config.yaml
arch: "preact_resnet"
model: "image classifier"
dataset: "simulated grey scan slices of phantoms with and without marks"
train_examples: 122500
image_size: 24
crop_scale_min: 0.8
horizontal_flip: false
color_jitter: 0.2
targets: ["part", "finding", "side"]
num_classes: [4, 6, 2]
norm: "batchnorm"
activation: "prelu"
channel_attention: "se"
depths: [3, 6, 6]
kernel_size: 3
stem: "deep"
avg_pool_shortcut: true
widths: [64, 112, 192]
loss: "binary_cross_entropy"
init: "orthogonal"
residual_init: "none"
optimizer: "muon"
muon_scale: "match_rms_adamw"
lr: 0.0044
momentum: 0.95
nesterov: true
orthogonalizer: "newton_schulz_5"
adamw_lr_other_params: 0.00082
grad_clip: 5.0
steps: 17500
batch_size: 256
epochs: 36.6
lr_schedule: "wsd_sqrt"
decay_fraction: 0.4
final_lr_fraction: 0.1
warmup_steps: 1750
weight_decay: 0.03
adamw_weight_decay_other_params: 0.01
Rows from block 7, named by matrix and row number. Rows with one number belong to one channel. Each number is 500 + 25 x the weight over its row's rms, rounded and kept within 0 to 999. All counts start at 0. Numbers have three digits each. After the name is the row's rms in percent of the matrix's.
# convs0: first 3x3 conv (model.blocks.7.convs.0.weight, 112x112x3x3), inputs 91-103, a 3x3 kernel for each
# convs1: second 3x3 conv (model.blocks.7.convs.1.weight, 112x112x3x3, transposed), outputs 91-103, a 3x3 kernel for each
convs0.5 103:519471439489469478494485506513504470537488471497490495507514525515516486475497550504480490511497527491515470529478474509501491490502540516510524489486511517451508524481469534464508514444466438485483509522516507450452547522565483476526470469469506514477520499506539500515507483494530508533539480500494500463533525484503539478497515494500509452495489477
convs0.6 106:492478518487501528493486487497525476476492487508460513518500493510528494530498475517513506515483531496492519512490520506474492465482483499500512502505513480536530536477494522540524457555447545521458570511457529441483506468525507475501483503489497456483517488449485495462510527484513483579520555572553544508543526509518525477486487515478454497489543508
convs0.7 095:477497488486496469496498455545531464516473511512504492474470504497490500527524499507527449510462557514478469489476511493517482518516477468522565497484535544462463482479498459551497498505493491490494426467579489492506449536574431533571460474494518495459511514487494494502509493480513498497477520476495497493468514501466511500474513530493484509516516475
convs0.8 099:537530532513533506493513505504510533497505490462455521521505484521534545519546514502542459482524499507410449489494517460474526488500477496462513454438482473477499490521470475492521457465461546516459487487488449493481545496503521547490500506479444465490506501492527511529513460477467498503504479505495546533538543546520528488463498484472479479512491538
convs0.9 110:520534527537512503498497489492506507502524486476512486507508495527528527482435480491497543514520516505503514516516530467497534477509549515482540489472458471500491574489526524497518515491526539591542488496510503474481534499499493555513457539531468447486497467508528537465477517505520510459553472472503497488495496490501492495464508507476500492511487507
convs0.10 104:525517493533496501511484488475516526489527536469531507510474540501508509518465495547497494541548491510519553557484483506469505498502532505504467529522442501492452542474473509510483503446507530517529539486488535509475488510541490508518496519468502514491494520499482504524542519417532476483504495518523481489544475488483474491490500502513481512508450554
convs0.11 096:526533520537515517464498551512540487527506484485536518507506490488488499467473526517550519505465480531480478491528489492497520485529481470465498500504506479527489485533491506515544467477506521534509473529518485539546505532474464510471466521531503499457510498494501498508454464526459521508502499519511506527497492533470501532505477477488517489526443525
convs0.12 096:497485498526457502531475484554462499492495461442545455448454479467518508514528522552500521559472554499488497523452433512524479481460499485500476491530476518460506544512488513525509468472503471510523449467516528449487468516468493505490521487511544534538509504518479492505485535492512484480483524519500528519513475492533451466515493531519479481506502485
convs0.13 103:541525518515505524510491502464517539505474508515479507498492498484516500494499457521471518454512433493514498494465513500447477473467507540461476486529513529508504493537530503516516491492514471477522452448442472500518510485457498486480495490513486480515479489517507499537484507524522505541491541509490518563497472495508531497500498505527459482502469460
convs0.14 094:509505523511498492473519535489507493494495513462495471544507478475476511493523519490459466493487510442479485462477495516520492514482479490473527511500487468502489488423438479493503479498491475481532478534497496539495529552520490509500451514515500513487485528495498509499505533522555475467457486523567541519497517490490509457463475476473477455500505472
convs0.15 104:520517493482507501448482524464427466475486541513521490496505508474494510506513496541503487524510460503522458475502495495481486495506528469538500506499518493465497504534497548502492511499513465510472482469429480406440471485465493537486511495477521518468508483487504471506522493539509530512539532453517541490474496464510506529505499501448476464528491470
convs0.16 110:477543549489531504527505506486503522521487494524507528498523533514482491527485502522533534477486499526531488516493519468548506507525541503517568505505542533512539443442492503469472474486456478560552487541510502470545537521516525543528528528514517461487522459440519455473468557535493499504520521481496529505487483514510482507489477515493500493526525444
convs0.17 100:503534494503504488464517490461488514515509471522463446533553544527534482472485507488500482546501449466508446510492504485517504498515518522543483462500485509513500496492497523501493483488493526534481499484507492475538527509519524457490507503511523501509510496481500522491540506487502520510457496497538524487544503515545498515484502502465477483465506501
convs0.18 105:521478501498522512486545523509501491489490514504505472479478496509527483502519492508491487520509518510564522494495479509481515522467508512501443495522530475494540461486486493545460469500555451521509506497527527546519494498501505502508523487477498547566484503521486510514511493475485544449460526527511472477519495494508547517489547504471487522471449475
convs0.19 098:515488492510513491514484494521524498493493481473473509466508517506528505544507475493493473523509502517499545479512529526487466510536461477501514529513545569427472489489521555451502523443526505481502531467481524507483512477515513511517511499471499503514483504541502506526503495538482520467536472482505480484521484476499494473520509470534516508492504505
convs0.20 105:492497509499488507482525502476507482514511541489530559512484452488508495489551509524519501496477486502519463507540489496529496520517494515497531477544524461483478486481485505523487517516477487505520472525516483493524525534507532518472565544513532480456525456453526469448481489521463489569492533529511493486475478506447449495466455508550472539482446533
convs0.21 101:476471517524467513494476531496467498528551511502485526486473493477476506487484453487492489484507505478523524485510503479501479518478477524479484501536519496459553470487446490470509562472501508507546514480562511511560473526539515473467502552501491497523504473472518482511546495535523542539478492475491514500510470493518490491498498531483508510510496523
convs0.22 105:509487481484504497465467505494507545533521515570517523514509499483503527495496496548515540544511526535524485532504535547531513575509483525488511492507529506514524497513496505528506514504470562525488576511475499522531479528535514501453518515494481483484506522491496511503503520472513516527532567491500504493458486478440508492535462460480478478457452456
convs0.23 101:522494476487472463475470504512484478511548538500499489525528501494484505456483504540562508496521505501521502509532539512512487517522460457520512471449453498478460518455519513468482548527548486534540479475520475508507479522496424507495460524503498512488490509499472544532512512512496469450514561527503499501568519513550508466504533460467504491495516493
convs0.24 094:527505477499512484445478512479473466486464483470517546536496452499514519504530517499505466483469497554476513481480491540520534521507507495482497541526486509489523470508519514540560489471467465455462556493487513454492471463505546475497528508540500497501543476505483487481510463506478509495530507522491488514510470510515471488494499481497478477479472483
convs0.25 098:488520511491512483482511466498458520507495464574553509498503512479466509458484511471493505520493474478530491496455502535485519490495548426501528525517444496512469459481486508557513447506551506478508571497523525527529521473522497510530546522481498483476512496496525517504482491476491514530556523490472502494493525524494491516510517477511518486533487490
convs0.26 101:536549538504522510482499522526537449468507505488499498505495477470510498501509493498487455526508506480508532505505475519528506506494491502523480517547481488487506488518511491471487481465456453483497454511460502534487517461490477549498552527507502512509517505520527490489497491493472500464445458514522514547515501488481490518505548450505527494489530535
convs0.27 101:508498529494500482518524508495517477470471519548495503518530520509505486453484513528516577483479547461463465505572539463557496530516487495500518514478441468505541478490476545497468513530515472506543459492499478506454456525556471480468514514498505503506527516531465480514449498491483497477491521498466496506504531523500502504529516517510505495502536512
convs0.28 103:487481482478492479457478465522517494499493501538542496517507547519462486455506505547539437453456506476445498525492478530480493491494472477515535499478501557557522481487449463484489532484497493510500519479483461489531497497499491511482489502516493509500507522485480460511481479458490470485505475513489486473525498480502515470507455528470510485479522505
convs0.29 097:475484498504501490537526496437457483466535504513491557471500468515490471514512514512466503483484503553517496502483479467473517492452489504542483534504531497530471497534496478538486468460455485531507481548495514557514511510511487493528545479524510512489469505478516515504514515560553495509537448495511481511527488515463484483493503474465495483538505473
convs0.30 109:512473498505487483494485503529473496505492487494518510495491489471522499484520515495529473486519505499458501466490505451517492412505489489504495498478478493487522558536552531508559528521529483460488472440531475483549470505495494497510481487539457498493488502488537509516518480494539519470521494501523531485512493478539487485450493542465456515504485508
convs0.31 103:545537505540548519510501496503530490486524483482524532492480510497526500510456486521481522500464498456491515498547484511538513508477481505505477431511498489550510546441486527473500535481493479458483455524515489494460502488447523471488501522485521501501458519487488485491491506493509459477528467458499514490476501527502484531495504517491533518454482496
convs0.32 105:451521498463532475493537512476501516462517524460537501475481517513505502520477507462502495498475475488485515538563524524514478479511484523497501570544535511533527502492468505519503486506498471477507508535498500478476567512446500499518473471525495511488494482483527512498518491485490484461500521518483499506504533482490507485501490530500476506538527473
convs0.33 095:455474478500529515514497506489560555514525493500454463470509549484505500505452475516506481568518476504487507491484507495512508511528523496487527485507524504527533547505528494464493503500512532493464486461490503474561491499455458507485495522518486508471455503481479482490458493499492536488501500469481477493534499511525503458476514477520526496546463453
convs0.34 100:512474548508466557507492535510539480474551519444479473535515504545498485505484520521468479520562503489531503467508486503488515501497526483532491476524554523498522467487551477472515485476480538448528558436576504503513519453486470499483528558490507505494486489502509471504467458537506490505509468488498516515496501497480447485503507511506504497489492519
convs0.35 099:489492520484519532482506516475458501530510479521491477537498489516522486486503489516494512470513535473510502495484486485477496473509492500474425555467452533502491487491481495477489471526518508510477497467459454531529482477505497499492547462476481483464456476476491494538461475424508565592479469507523524495504512494497526529511518526499476502521515487
convs0.36 099:468495494461477524486492526522478496457495483492496494472485513504497519503502451493457505470504505493483506533487501479495482446508501488517520526456574481513505508459513541494494492523506488436533510480492466502510474518507481484486493479498488482496532488492479419498458475588517493542543522495509505484501512482549502472523479495491477548489487524
convs0.37 102:450501527459493489499517477479517497505545429459506460487498518512476517505478518517484507462488481477471551558500455488516502489526542494482505509526503499486522505495470570521500528493491477488471515542491521462541530478505496479546467498538506506483486492524490528508509513484495511492506466494469545552494538548511506481496494511490509493515477430
convs0.38 097:523507513502523514491522530472496491483475496488527541490490494484528514525482489439480514497496499511503495458486488479489496520492471589556518476496465430481457525485459462479509523477502513541534521499522501527467473495497481497527501520533510487506469481502486503543514537510525459463498484489498507509488509526471484476453459516482489488536465488
convs0.39 093:486510535505503477494498529506469458512476467514488498511475493519502433496492449453506516519502481482459491539487512529459501547500525502493493485495511504547532499482460482482456480507522505523570543460527509445537438529505465466518456513537497480484491489489506503522510480507504477488493494486537483514489491528520507510472501478495480524525502491
convs0.40 096:494469520535490520499486513532508451498523524471508515519476457509544494478492541469577484500575505482542508529514434487515491439510529520487462539496514493530504453525511494511506477504521490497497507505489463506530523509505466489526471459492497493510490480500474520477489562527461537536488476523519545526532547482507480515472494496508462486583456497
convs0.41 103:502485476520504482516487511501452491547504467543506502506535488526515516515534522506517498511516440465520517506454501535486496523547534516479518452519467464445464474488484436480482478500454517534480446475518487497472503511502508497448476543492516528535524489489548506491487456483494505486523514480472493517516528504497519496511507506490565530475522562
convs0.42 094:490470529485527507504508491479501509490544493499452504486510502525501476432467548478509517475503478550489515486507527494473484523534513503472490489442465489463518449477473490499504478501479519501474457466506502496558522500524472478465478505485492451477513485471507461436461462484512490496553525475515498516498469511511473484507476489499460515506518529
convs0.43 102:480478495486506534511528514492549464506535495518470484482499561526484497517477537455535504493487484538470480497496523529495548526497545508519545471506492498501536553494533534473522524519513536574488499516517540498487517501498488463505529477485480478498494472523557512522503509507503461499508526496502515527508544542499473518479501484492516473450447442
convs0.44 099:508474483526485498516519482485475498476544504467463453510467516475510489506487513465503540496478513516518497485481466516532466518524523523528499545475481533493512492520464500516470517513497538524498491487462520502499508509546464467467483520486517481504479484525499511526561506517516535500515506491497510479492522477505508489505482499507477492523526485
convs0.45 098:481526517487504535531480562495479559544545486503492500490532504522520507483468536531520495463503482496489508511461549505464499493512516515517519505522551524533502510468470484439483450484498547533503569521533547456506541527492448500523472500516493488514448489498485500478497488504518471505475468520500469485554486475524469461532567527488532494482519467
convs0.46 096:495533493461481496503499523543506522451505486471500516517508506479450497496451544502444480522498545515535533492454503535506502497480508507489455558508475502517515544529492469488522509474513550477488525498500519533480466467497519524495502510493480502518471506509484503509473497499528482517506497508491467456517494486481484536498517525496485464526529446
convs0.47 096:485475540501496477519484464539528490469486475497508473506521482487526526504489491492462504500529483502529504474465495486486484463508505507503510519451491512490511522478502501502494527496453478529493513514535507486530496471489476554541467541528510491457484497461490453445533521488475510516499512539471490467519544488507520514488459427508504473483459522
convs0.48 097:473482497516478508489469500510513520535489494537487541472492475507483514495465487531493511515505527528494480522490494516537523484506526574517480532518481523509504470477475509498458537492463523501497462577490495553428500448453516496428511498453490500503492545505497526489489516492494469491468460455508507487519487475541525457507474471501523516485542533
convs0.49 093:489501512451473498474482498501456517467521515528490520502528459495491440523466505497492470475463510526519546517489481496513471460493465447491481484503530543506498453493497497504515495486507521493465499508524484516512560484463499472516499449466484518520468512527526527496492534511508512534485457494454493524489494495511533528501477546505467498496499466
convs0.50 100:517521487496495510467521491534441518494455502477498502482458512514479491496522525480504537494493498466506517496541505490508509514487483520512475504522474517483483517507504498518498450470493474510539498520460518483473467521517549497479520502499502524545520513515508493466476544487512515469493491473529561502503529447456468491497455501510466453531525512
convs0.51 103:492517488472520514473526501507536519474548458509525514521546513491518511490527545497534494508537532510498515561537480496498482498529494505477470504471487501497497533497476505485481521461498475526488447492514502472432524526489478514520476488469461478497487509504485513491490509456586437442549477466529478487559523499558501473456526550481452518500456480
convs0.52 100:491516508481532490530529506481455478477525508539463483497498493488482487481495517517551486482509485542511473460462472510493497498522510524498505470534468533502412481452473539476481518516466488534563445499509489505499504545491508534512458502524521522541508492499481471511488508516530496451564518455521521517552471476506452487494526504500507478485440478
convs0.53 098:530486486461532534458506542478477470547474512506433536524485497480520451483488489494487478502450510528550509496506484526487502516529470468511465461495460502512509491473478478498565559547528484480454521521525509550515485497504532513470530532484486502502546515507481464447554467476479501513451496568509498517510508512494513521489506496521537510507497467
convs0.54 107:475535516478503537478487491473545475466507506504459517458473510480522511508503486497474519494478487451463536454483504501455526497497504527515506485424488503490476508489510546503507557538443486471512508510509484493554526482482549481467508502554491477508479456539486492515496475506508464472533526462495498482489494501485507507517540507460506557537519557
convs0.55 109:510518500498519520470472524496522507526465482495476506506515486490514470510492506531451457537452498477467543453466500495472498535520504464503468469465466520508525466513495470504472523517498502490524476533547479520567590505481536534496527550571455468502449486513500507453475481528480498490473504466521478474528498503477510488494548478494520510484498512
convs0.56 104:480528513480523502460524475530573460535500462546501509470503541464543549481521544514463485494492526488534560507487479492524493524501505514527528523495543501535533485521549518484555509476483439511493484538473498533505528498477486490495466523464532466506486469533501498524507551457526510531506473503458481481492506533525502542544503516518482502517527519
convs0.57 096:448493523505519501480505495469520501483484586509544537482468550496532527502499501486464518460522517523553480500523512523516526519486535526482481502471465525555482488522523446474491460499514505472467473522532538472491561483492503511473514461463505493548479488519469495498499517484492491500485491484438479549484521565524532511483458511478506506522521483
convs0.58 104:489467533482480465515490491524521453487464500531519510487471497457472468483476499506495462496521515475467508524481453490485526512503507487474502480479486532454485526573478506497512518465578543458511490443503513484487562455504499511529483499480501488506523512479516499457514457486495542492539520558528542508510483496526501485487516540460469512482456464
convs0.59 097:485466505488469514458506493482510509513482496496516487502488456483492483489508478485507488491493449483516473531472470517501503484500519485518560502521488465497510458463508445476482494482515575527521523479448478475526567532475503477485497486474489507506508509484489517472494471527483459483462524442515453540491497510495529487562477480535520503483532559
convs0.60 090:477497510451501501507508511468521456482484496461488475470500499516468525525471469510524486532502525487494530492483524478483526528518524481491531489524508495465464510484510529414473485443485460488496498498540514486522444492485515489489464481519492529486527506502531497484518514535468456532494481436505473475533472465530494487516487459528523490524536487
convs1.5 099:483491512500461474465511483529474505470506495484476481491470491547483523511517459525495508531510525473480500474532541490524485509465497514532541480508488487521507501522503468520510501505510469486491501487468496531493490505493531476495542487494516470502518513517529535501497519512505495510521514527499546510517508485509474494571481519519497499508489516
convs1.6 105:479464503446508505502520464478469469477511523477509496474467474495514478463543504513502492476549494505515506492484540504504547503483545495505484499523515527512503454462460467451462464461494477498497505446462488490484533504497520543477523536496513478477460514516504531505546561515520493458482468462506527581500547525526511524496480512511507496547527468
convs1.7 111:524492516504491508523533540514512532518481487547520501518514531527492522486461489513500493511510486503494513494504450503518526550530516560468528521507494467518512470505532498526556507511522461480493527510501513530513506506538569510523532499487471513492530510546525512503469511511478503519487484489508468507477491473481487504496494559445499521488481516
convs1.8 095:515512560496467534485497523489500466521517475548517497474573557536518501521522519463475485465469491504539506481487496467541491469480510494476509521489476493491451533474473507493520531517532518528451464557451501543492523465496525445514510496526520483477551483462484501497522506467506506457489486435558489504535462469513493477475498482466493520462467534
convs1.9 094:494521491496520509475526521481528541503504504505498487509540545483484464411450475518464481509485471510476495493493495500449445521489467524521504502512495509478517516539461517489482500471467511494489476502501518488510539510489497475499478493521507486464516519511520575507494516529485481491505488496455458530478486489518562534456463498543452430487460453
convs1.10 094:499500481477493516526470482490489492481475456495497525468497475469465460485477528523496531525467470475529469494523455497516469471524543487521482509562503471537453511474469504517475503519505516572561504525548503493511481504500460475480475503526463493486443492515470525529442498491444542581462524585513516483483518522486516546500505487529516484499490497
convs1.11 089:482472530482523529490503530484514522484516499512475464508522536507553496528546487471532468486449493496496524496500484469477480496479461504544511501502502493539527458476462489485509488494507480517513493510523497499492453456533488426551475489516496510534498499517497515451478518538481514513506486477515549489531481479495508498561508531495488546495507543
convs1.12 096:478463522479485528515504499527526519512474510483500548533526539503520496497509520464513505482529541532458500467492519495466499503460525556496506516503532552463540482474476486513503485518488476500533502503519544513477495445501514474485505520503477483461537491485585498484525535534469521494517481505469479483525498470550492462493459542520526505526546516
convs1.13 093:482545557517563552437534499493487492494518540474481499484455468470487518510487501496489516517497529492463476443475468477477495478463475519517513509471448481444464481512487497530486522511528480521480517497469499514500514515502491474494489515527528533515525483485517506495526523518506492487519490475497476460499517491516454439492483473511488493457492471
convs1.14 107:467504500504511486502507502505482517503540541498497458514510519522486485464479539485483485477464504530522547555509503477500503503522493505529501485521455482534515499535515490510525488511521512505471502479458516447487528489517475485523530494491485474462526482478493506506491470499498487454510519486476465469486479499493525553505515562497504498485492503
convs1.15 101:523514449525507478492493529495502517507533478484477482512479513507497509495444510504534522511488498488518500530490532513504529501480501454486485503523511543552497459477514466493507505482501508514556449501503486505513520533556506514496462510490503497532502537545534505518480498500503536529485515524501493516533458475552528493494543531489468467466491498
convs1.16 111:519515527488524484498498471481482508506502497485497545507479500502492510434500527485531502486516450522505511544475526483456516528485502522487477504468495520515511499510514476497474492481457522510510476514531455464466518515475489548526485504546440486494451515507452522524468514483520567520493509504481528554488449508523475480497559566485494523484480484
convs1.17 083:502500540491497538460484481495517491517472476485483463509484499483523499498556480490456479506473499578518513502519482455496475500481498481481516486517473514435481523492505510530489494500500497512509512488550457481482497482510526463568470497495498498437500498491508487516487501464472493532514506521520524453479478486505474457513517555472520493484501514
convs1.18 095:468472484479504473481467490486483500542518508519475543455460514495513537497500489524471482506493557486512519444488503515543515521542515531485519493522492467511527474466486492488505518472496476498501480491457537541487552496513503526543506539495522500482546517480506498497558516546482517507481520485513515489508491467511498519523482554541488522567493516
convs1.19 106:472518511445507508526490496492486472491510548479475540507481442494480479532532462478493487506510512502471480497517589479476523481508516480491473514483507493540501503529511515518531503514536514491489484487476511471493461487490510464518485508522515474499469476519500472507518530586523466540480478522504517513512482497494521477528536507500518526507457504
convs1.20 105:507544506481484504524487464478502510464478460451491492525503521529480462495473520486524465503478490458507494480534505535514524521525489522522501513558469522520535493441514478474496528520508493546481506514475519500471479494547460499507496494509471488498476493527510547535451467494488507487523528509479474471514475475516477479493544516510502524504483498
convs1.21 105:501524492500484508490496479486474471466493542525530533486511504477502506495476468489515499492479502505460483489511547472520516546500492495476490498532504514483548499501525458491493499536523552487509518443469469520523502537485517501494498507534492516516472468510497478529494531556493546519467442461506524500493473489475531532494517484499511522548510519
convs1.22 116:518511510478500528445491507504523483506498490499485507519511529525478488514478478483503477444447455518517506477490527505444492547568500499527502495464454512470499522488539523459516493493502485505539453486516528499517463461544461478466537508504513452512533490522502469509500480526520484486498506488532476439496456473495451452522493487548518494486482536
convs1.23 090:460501513494478500494484502509491513482467452476506505493530500533515485512479506534504499509478487508503535499453473528495496544533524484525504451482517496482529530500510522525529498520530513496499493488519501526488515460498490484496473463477489535511502509512468497499461440492434460481488516524511490506522507496460440500502518554502474497471519514
convs1.24 096:477488475518525489515522508486492512489524498472482499556558478537513484532524566527530453443455498489487481508513519518485466501473466532470531501504462473497478511510515487542565519545499548512499505510514512516482502487504500485493514466494526499508515465508526531523519489459504463488515506480487450511491503510543521490490496506489479521541482467
convs1.25 095:496513480520508530498524512450482524502525516479508549493531503544527472519526491450509499501486473507488471501516541476457495527512495464482446498538478484492489503495521499515503468528515509496483471503492521458483467468503502445504493480494542535492516493512451486503539501492531529548540512495456441473513483483518512537547509511511490512507497501
convs1.26 100:521518494524505513544505483500501503474529545545570563509518519536473446493443490516505513503495448528526485500502468468484453474502488512515516497517491484509510475478501478513501476516476539516564515487560544519477472492526499506537485508543499543528463505502451490535464505531483549504507543505543482504533520502483494518561520464538553514499472465
convs1.27 102:511517508487502538459482525480512538483512479504467446484457499526503514506505469505468518459489469510558489483473464489534477458496486468531548499493472488441481514499533535512500512550502490495473468495510483498504504497518495505541517492449493518488502501499489525511507513519527488508522479457523508517488506467468464457508522437510501494465504493
convs1.28 084:500517530520500508521505456488527501488475486473467497518505483458459529506516490504480516527508463530507530504540482492501488507507542518521499494458455498475461506520515493531460505506496543507498495486487511467513529520511518524469525498459548491459523485467471547474475477472489490487516525517514481494508463466481472473527495520509506498472482489
convs1.29 092:488464488490475466505534544494554496474493492464498518525525511572507503527542426496493517481477449493459479451486497491487478505490452453483476521529504487473463492485525482498485500531553467532512511514494513488493517537521459504483461469484498455470532507476545488498438496489453506489486510488475493503471515481508484469508522532478497452498455463
convs1.30 106:484434520502423482481441489518521494515505489473469486485521518478446471466416509482509504523527511485527545487541520485542527529524529487476511476501501466547476499475464485454492499491514419509471445491525504493540489542520507503520526485437472513532513509488553534476465503493479474521488477493540554518532530487513475472429478510491454504477519521
convs1.31 110:455455480480499485484498528489487481527474503523506482460488470500503508512503506464487490477528545496549537475495533496493495474498483525499512527508528541520519504515485579536471508470445516537500517509502491482474482470489486516512486516515466520491502535487498482481516477524476488503496504494480462489505446444475502543465509502509538542500461494
convs1.32 098:484536527495520501477468459489488461480467456496491487511460523470524532499531525508519478521494479503499491511521537448490524454520567489510485536540517495480493491492499487473497508458483481529471493567489474495498535499477504481514501472515537489524490489480540517508548494484531477509503503531474510528495496463511448462472457504520437480541475482
convs1.33 109:562495453534516501547558473502484530507503518496479502540516536538484534468525494526486500467541511526530496504513519494474525557507506498518478463458453505522520485518532465500514513508534498491506501489518453488494520523484505483496488471524504504478484539486490541531498480473500475483514502523474475479484460517519491549530534519511449505448480521
convs1.34 098:481530526484486553512542467471494486522491496534510511517499480510500442480494481481493473481523475575546515502485446546484514533500504486523525477493514485507509515499484488515492505499454504553500458486539464475522525524521483492499509532489506442495519505498485496442467516524475533540444501493523499502522469459532530491562510454509515483500483504
convs1.35 099:445444454447502477506528513492530461481507450480492501516524523484499513484446503521454483503493493498472491510483486508522540466473501491518506516494518530489496539523469520537481522496481507450475473456460492469455482517516464458474514501491499483514510541505528507484483494489498478493456481476500496574524521557514513487488516470440513517540519479
convs1.36 098:528510528480507545495486504480507513547500434491507464493474518514543492511502496491520526524504486485469491519487486511456482551492476512445522490515535544468515486538502467499480492510490539522476459493477484491505489509506499515508494513519489500537505499517469459471420512497497478499505502500482498533488464499496495527501515445499510461523497518
convs1.37 091:478486484496515560458487497507503511509513501476490507515470506460451532481486473498554501526523485523502490496498522481511531479505506511472464500517485461507480519507508511522527515532520537491525517481517506476526516472488563477497558539469486530536502501513485499472512543536503486482534504520522473510500467471472526481507475501514513526489481483
convs1.38 101:474516460525498499463519526507488527515534543483486522483499535490531508497469489475531537478511515524479510522519496505505506470527492501526547478485496502486494481503511483467475468499515530466503507531480500463441465466493486483507497519491494437514450460455567534485509483477521525580516532526507483464507511489488494537533526547510507522501470472
convs1.39 110:535505485544490503524511489509525515536506508545481538497507519547543487511458468503523521526437487538458504538515507520478459501516519501512499458480519479520499488544521513536559431467487510474496460481476511469503482526493498495483494532464505545482518510504507472498475502496493484494527527507513530475537505465507510517461504536477458531478475512
convs1.40 094:474511518495530530503475516531489530505510528497502520474484498514493494510470485505462488520511484517489466521469458461488488495508493508475512480499452468461482499518495490524527490523527498518504460490529472496534497461499491469464540520497497491480511522484486518456500500509495510506476504474477517490508469462528463434482491466510485491467536493
convs1.41 112:507508540505464453504476486489521532493534495478524498535517511530511468542537472508505531506503499529478499474476539465469517497535500517553456474506529475464471470518500476488476509480522485482477546504473502494507539489508503512517469456511514496496518552499488553502508487515495488507520513520554491488494497466513472478463459508479492496474506516
convs1.42 098:480492455546491500574529562502506493526491491510485515498551481539490538536521486470482497501517472493517464483511492478492527525454507549461462528522483516509530537463542493499520501552503555496530556510484459480505488506508471508504495489511469475554465456509540485508451492456481491478494533474469447503514502483475491490527501512482485439495522545
convs1.43 080:458489470478520534479529534461480486462480462479487490463489515496483483526466478508527474490530451537518510487490529505522511480486490464450481470498484459508489480474477488460525501502506506515494475495520495479484544495478546482484447471467489508517498476500498504520484533496500496448491518537508515516517510499510505507463470488465518517494483523
convs1.44 093:456463505449443505516495480524535530525529491492469473508486483536516523527531479543511570501498507529483510516509489503570511529547531519485491501500494519529486515535517514517469519476495513471514522515524482542511513474497529477524499510512482469444467504488484475475501509479508518497550512504454470491495541543513526536475532486517487465497507510
convs1.45 111:455486478477505541476531516541539500509466479498464496478467528490456519463516483512526496530571513495471492498482496447499592498483531459532526422494501450444463508477528496475476492505479494452461549501498516502483522507480537523513535559529473471544521481485536519501492489497486479461476482463495497530518505539487517478508503519532524469535514478
convs1.46 096:502503491476477486507501494495498477522499501510521451542474485524519490508533494517525474513507469504530491491475477500539494462513531493494550503462509467540513508518528531501538489451521502533496466503514506502524471505529475483476525466486487511506446472529505523505477505477498499503524520509512489509550491491518486479522529527521508500526452505
convs1.47 096:469457484503506504501505523455472535475504473457521513514514504521459469499505527532471513524515498472495535490506529485520479487485446517502487502481513516484507506536527511508526514475457464498498490497482533514484522484483473507499478459458488502499448509510491522497435457531460486535510542544485463502482490460528503517491466538506487516507477487
convs1.48 104:470463480473479491522468455496493494491519491497503489530478541533481458527497507520526458541536453499482457503542468490521492497501482494543497498559512482479528459479504497477484528469528527487522502498516535496467521515508498475466474473474493466488488495498512529479460457525477433558503497564510534542522546511503511476510497539540507474517487469
convs1.49 102:498469502495495516526547534484487508528517572515495537492517462526486507536548492522488475484501477500529542496501505514484509495463505574463517514473496554528531501552497491548497532505474508521522494496472484500482482478479476491440489525506471483482468515471501509490479523514466553525474489493493452497534517499557515503467465552483496499479497512
convs1.50 106:492488471509509487523512510495491547483464495458513545482543510486528508532506454458523477526498453531539508501489482496549481488523478465481458495522458458483539476510492469507504534491530476532508459540485470526447490517487478489514503494498466499514473511486465480476496489540492517525476514515469509493481542501516448497504515513460472514511499437
convs1.51 093:491487464505529495505507496453481463511509493534506537476476512479443541522469525472509534478531506512516505490522521466513529539517520496516482486524455497505479514528512496488459491506454483496478465484489488493463480452495465464487482506549493506492518524500514484480458485543502527534490483504485458470487478449500464488483506496473476513478494539
convs1.52 106:536516503496493506484465494519535534506541532507498511518456489495502506505482471493523503475462505526488499535481486542486491529498508527510492497527518519526450503525493493512488489484458533490514499511494529509478476463515521552546468510583483493470450479494486534473485524577485484498487525504487544559523511511523494512514509524518500497511479496
convs1.53 097:514538506503525526532488546527565513486514550514544526504484461526517506548535511484475506469478538500461484525492510468432473500495502489489530520445498524479488460478511499502461508496439433492533497510483522539538487505526526522507457457492523502504522502475480495440480519503495540524515517493501463464548521516514491539498518474491519481519500506
convs1.54 094:512482500492505466492510507515509502493497528471473481527494531515517507540488481509515485470520532461502490499463465563474473534502465461478474499484478467480484543500477494476483487504493509487490536514512499492520507455431506480496489461493533487456521528443503566481487479505477471506476501487474480478498529523507482490454476512509504514470515550
convs1.55 092:487503470476525518497482465549530507530490466501484477484467492476469497514515488515495465534505495445514529495517477473493538495488527556516524551509538550519491480547536432502521452490527491476505480480497477473514536497483484549510501556542469485505545550452501528480504455465504480468476497515495509539484465484549483483496492486458521516454523518
convs1.56 100:515512498498517500476508497476478468500501515533487454534455460499493511507503532500503495441440459538513512472446504491442467514506436482469476506463494500512499514515511489527515496497516551528509517495477500462494512572482485545507509486535504480486528516529514507518506483510537505507516490484521522463453481459452497483519485463479480487497462496
convs1.57 100:496508519486485487499470508477505470467435492460521502471508496492492488503490515540514479509483484515511540480457470474489479451447474480483498503498511492520490480482488528534540519497488447499499488538483518448469485478538505506486461495496460494482502495520517470474472515521512527489538529505520523470509485519494506509463494492509518527495500514
convs1.58 100:477467503471452472507443471490490498512492490436453441521505479491458489472432521510550502498476506464490487478536502439505502468465491474489506455495487501481541508533507488490496481486498456494489464502474474496532532487480559512466500470469479510470474521517458514478476498505460496499442459542446491552478485526494545541476488502541497498470513505
convs1.59 106:508516540522498512490509535505466467499512475502549508539534503506521507509510453505466499484510469467528473541544464533505472504476513484461480468487502473494516513557547475532524462480491521519508550516526470493512466475509481465533497471581515501530547523499504499491550534491530549494511531486521493499522500520522500498550533462534481460508500477
convs1.60 107:499459490529491544526534520494503516499542486501508559556482546496506511504493473506494520500532477488501474497471491511478527536501472460539499514487524528516527485532490444534501487531475527492486528507462476471440529513532457514534515532517485518512534544484471534466508503498511538487511491439510512487517471501517480509548497485508444470547492462